Weights of a small image deblurring model: 2.67M parameters, trained on drawn small creatures on textured ground.
Rows from block 4 of a small image deblurring model, named by matrix and row number. Rows with one number belong to one channel. Each number is 500 + 50 x the weight over its row's rms, rounded and kept within 0 to 999. All counts start at 0. Numbers have three digits each.
After each channel's rows are labels from the 100 images, of 14976, where the channel reaches its highest value: "strongest on" is what is common among them. Only what is clearly more common there than usual is listed. The data: drawn small creatures on textured ground. In brackets: how many of the 100, against the usual share in percent.
# convs0: first 3x3 conv (model.blocks.4.convs.0.weight, 96x96x3x3, each kernel summed), inputs 48-95
# convs1: second 3x3 conv (model.blocks.4.convs.1.weight, 96x96x3x3, transposed, each kernel summed), outputs 48-95

convs0.86:508462498495538537494475490484515517491500495524480550489539507508519459505561475500543491545550499544483514539612510447464539461499495384406587
convs1.86:509630454568497500505502490474494460511500519475522412671507575455529498539463514497477493454430499465503505507484511527673521485500539624558466
strongest on: small (67 vs 26.1); jellyfish (48 vs 8.4); spider (32 vs 8.2); colour: black (26 vs 8.4)

convs0.72:545472481451440339481515456505508496441500425473469527524487465547522490444502489500470506398485499462479496467562483517496520475500469436478581
convs1.72:366499492544529490472450400491551476536499444503542531495481520469497497519496473499490483473531500412447556537539517480485485538499397485482540
strongest on: blue (92 vs 8.4); large (63 vs 25.7); butterfly (25 vs 7.9)

convs0.28:452474447438457451496499406490498492472501514484553496522514433572514523387412447500527579564498499434445427540578451467477469486500531517461429
convs1.28:464442460609500489491497499492503475546500557531532441391490505454487480517446428500468516408592499499590531462489541507461526536499439522495486
strongest on: blue (34 vs 8.4)

convs0.9:505416552582527557435601555524503484522500539468479439492514430542549518637561534499488550506506499525466505462574485493498511583499506454568530
convs1.9:461670476435469475506477511520503589478499454586551580453507590375493483484446448499450454397442499498591501525501481494492436487500422625482527
strongest on: small (58 vs 26.1); jellyfish (46 vs 8.4)

convs0.20:472478577447477501522481540502412443434499429422481478433497433450487497554476483500433409420530501556487491538582509415479529488499467471502661
convs1.20:461471527482431481490502544487588461480500564453445362502477473496502574468537495500554451500589501445453439447481549538577592433500463563508444
strongest on: large (67 vs 25.7)

convs0.3:489521436460511527425482514500484497500499506501465493478519492519511514535483486500496494473588499506496504597539482481481423494499500474445442
convs1.3:503473589442496478515493465476554624442500572471498498551644533440537497520504557500540479464511500476498539466456519496613496525500519579541500
strongest on: jellyfish (50 vs 8.4); black (42 vs 8.4); spider (34 vs 8.2)

convs0.54:526526519567509607609527555509474449469499528486459534599538490493513493553548458501512484549476500490528568405533569518560592460499465414543484
convs1.54:464421478532498499488554522501515573517499405540512430373492495533474491465513549495454536470512499514486389509553414481356495576500499583472478
strongest on: yellow (86 vs 8.5); plain (38 vs 16.5)

convs0.7:440381525487394487507492616516515466449500491412500446540494515498469513537459536500443581507479500501479462531587415517487468417501438492445511
convs1.7:584479447483576518493545515452513515473500445503576588475483567490572556441498499500539453489535498559465533538461510490563478522499568502496522
strongest on: large (59 vs 25.7); teal (49 vs 8.3); blue (44 vs 8.4); creature: butterfly (32 vs 7.9)

convs0.44:496456537432500502549500669504495506479499467461504510489518500450442496528560472500454565545554499575507464548531470537469533528500454494517576
convs1.44:488435541627568557465485519498579514461500553526404496419518497557552517538440469500577519527530500442553573487453658494442582430499518426529491
strongest on: spider (28 vs 8.2); black (27 vs 8.4)

convs0.21:489536476541552443545484457528518495535499562492435528547583472460462532581491549500503476509503499515440474440488527524456509533500427460687511
convs1.21:492419527492423486463585554488463506458500449589521422376503534471532493462483448496447525400500499469583539531498461454483511411500592574469423
strongest on: red (77 vs 8.1)

convs0.38:442476482569510500491476476528544421531500519482527496512492459540470520556489565500528531507535500538526495519601510473522535522501485542449524
convs1.38:566484548426489499503562483483475631424500451502512515615500545485584522504468375497460472458483499466492530478475533519463468480499496478502548
strongest on: small (53 vs 26.1); jellyfish (38 vs 8.4); black (32 vs 8.4)

convs0.70:490522463445453464493505493490487549516499459445557438486496509523430449605465477501493506516479499500518482491511458509519507440500411522538672
convs1.70:412486543559480520478542491477446429453500539418471478350511486462595485420472500501482522480499499603449441483507490500408503543501591480518483
strongest on: blue (91 vs 8.4); large (72 vs 25.7); butterfly (34 vs 7.9)

convs0.52:430490575554461504573445485500419415491500478510579524418503435461494500580470461500480503432458499481475507493497447497468454530501447402500660
convs1.52:559560541536401505444558499493532590521500521509511489527476495504509497574493458500515497525447501492444425504631458500456482615500459613498582
strongest on: large (54 vs 25.7); yellow (33 vs 8.5)

convs0.62:511595571454498517517408377459475487528501481479432449542497523521515566531464551500545506478515500488502524504530532501405458481499533623482500
convs1.62:535405522386485492506557521524575409461499542535544609457496522355462492494542430498412472504499500496531507514519497482629464493502554365498553
strongest on: red (42 vs 8.1); dotted (38 vs 17)

convs0.17:500459506508471513562451368518516493568500493459507497462508471470490491500553501499426575475493500472453433556552516494433506441500404451563697
convs1.17:452483579490537482513493532494527492388500473635514653537511493520452501529490497499544516516537500556422604501451563500538571560500503443559574
strongest on: green (63 vs 8.1); butterfly (41 vs 7.9); teal (37 vs 8.3)

convs0.69:441444523543480513515457495507506465469500520482457471492511521428399511520466405501509602495433501533418425508572485522451554405500463479459560
convs1.69:540466467484678525585560495481545415468500662454508428495572446495627517507548565500476471494528499511477604487482511468530549497500538561529551
strongest on: large (75 vs 25.7); blue (64 vs 8.4); butterfly (36 vs 7.9); colour: purple (27 vs 7.9)

convs0.29:473478648477503482632483426462454396499499487500492504459489423412509476566524527500510529436495500477509531600448509454436491530500458523489599
convs1.29:434539444486319517493530563476549518460499312511472557493501518503371509517400412498605558511509500494519469503492503535513518396500402491524444
strongest on: yellow (82 vs 8.5); large (75 vs 25.7); butterfly (49 vs 7.9)

convs0.74:524512522489500427465537504517485501436500520510491464514511493516521515470511510500501496495490499493533502483469528358517546524500514541361559
convs1.74:486438470428482537461551528476519485691499501437496517427504470486435508495502532499458506517489499488474473555532439587408529496501487442498476
strongest on: spider (29 vs 8.2); teal (28 vs 8.3)

convs0.10:501528543517509543548533538463507518477499486519482459527515502502476591523485546500509493492518499496515513450521515436510453516500539457410509
convs1.10:561552478543479511524534490481484429586500493530464526589519460561546491456521378499501506466490500511410481494486530532467480470500482560554552
strongest on: jellyfish (45 vs 8.4); teal (34 vs 8.3); spider (26 vs 8.2)

convs0.1:508480628471486483545415669510492445446499458509558413497486513490450482535586479499507462490464500528472545505533449490459418445500543430482587
convs1.1:339571525497502491513518486445529505559500489421458527556525547498607484550555531500474503513500499485513514475489654523574466643499399420516417
strongest on: blue (37 vs 8.4); spider (26 vs 8.2)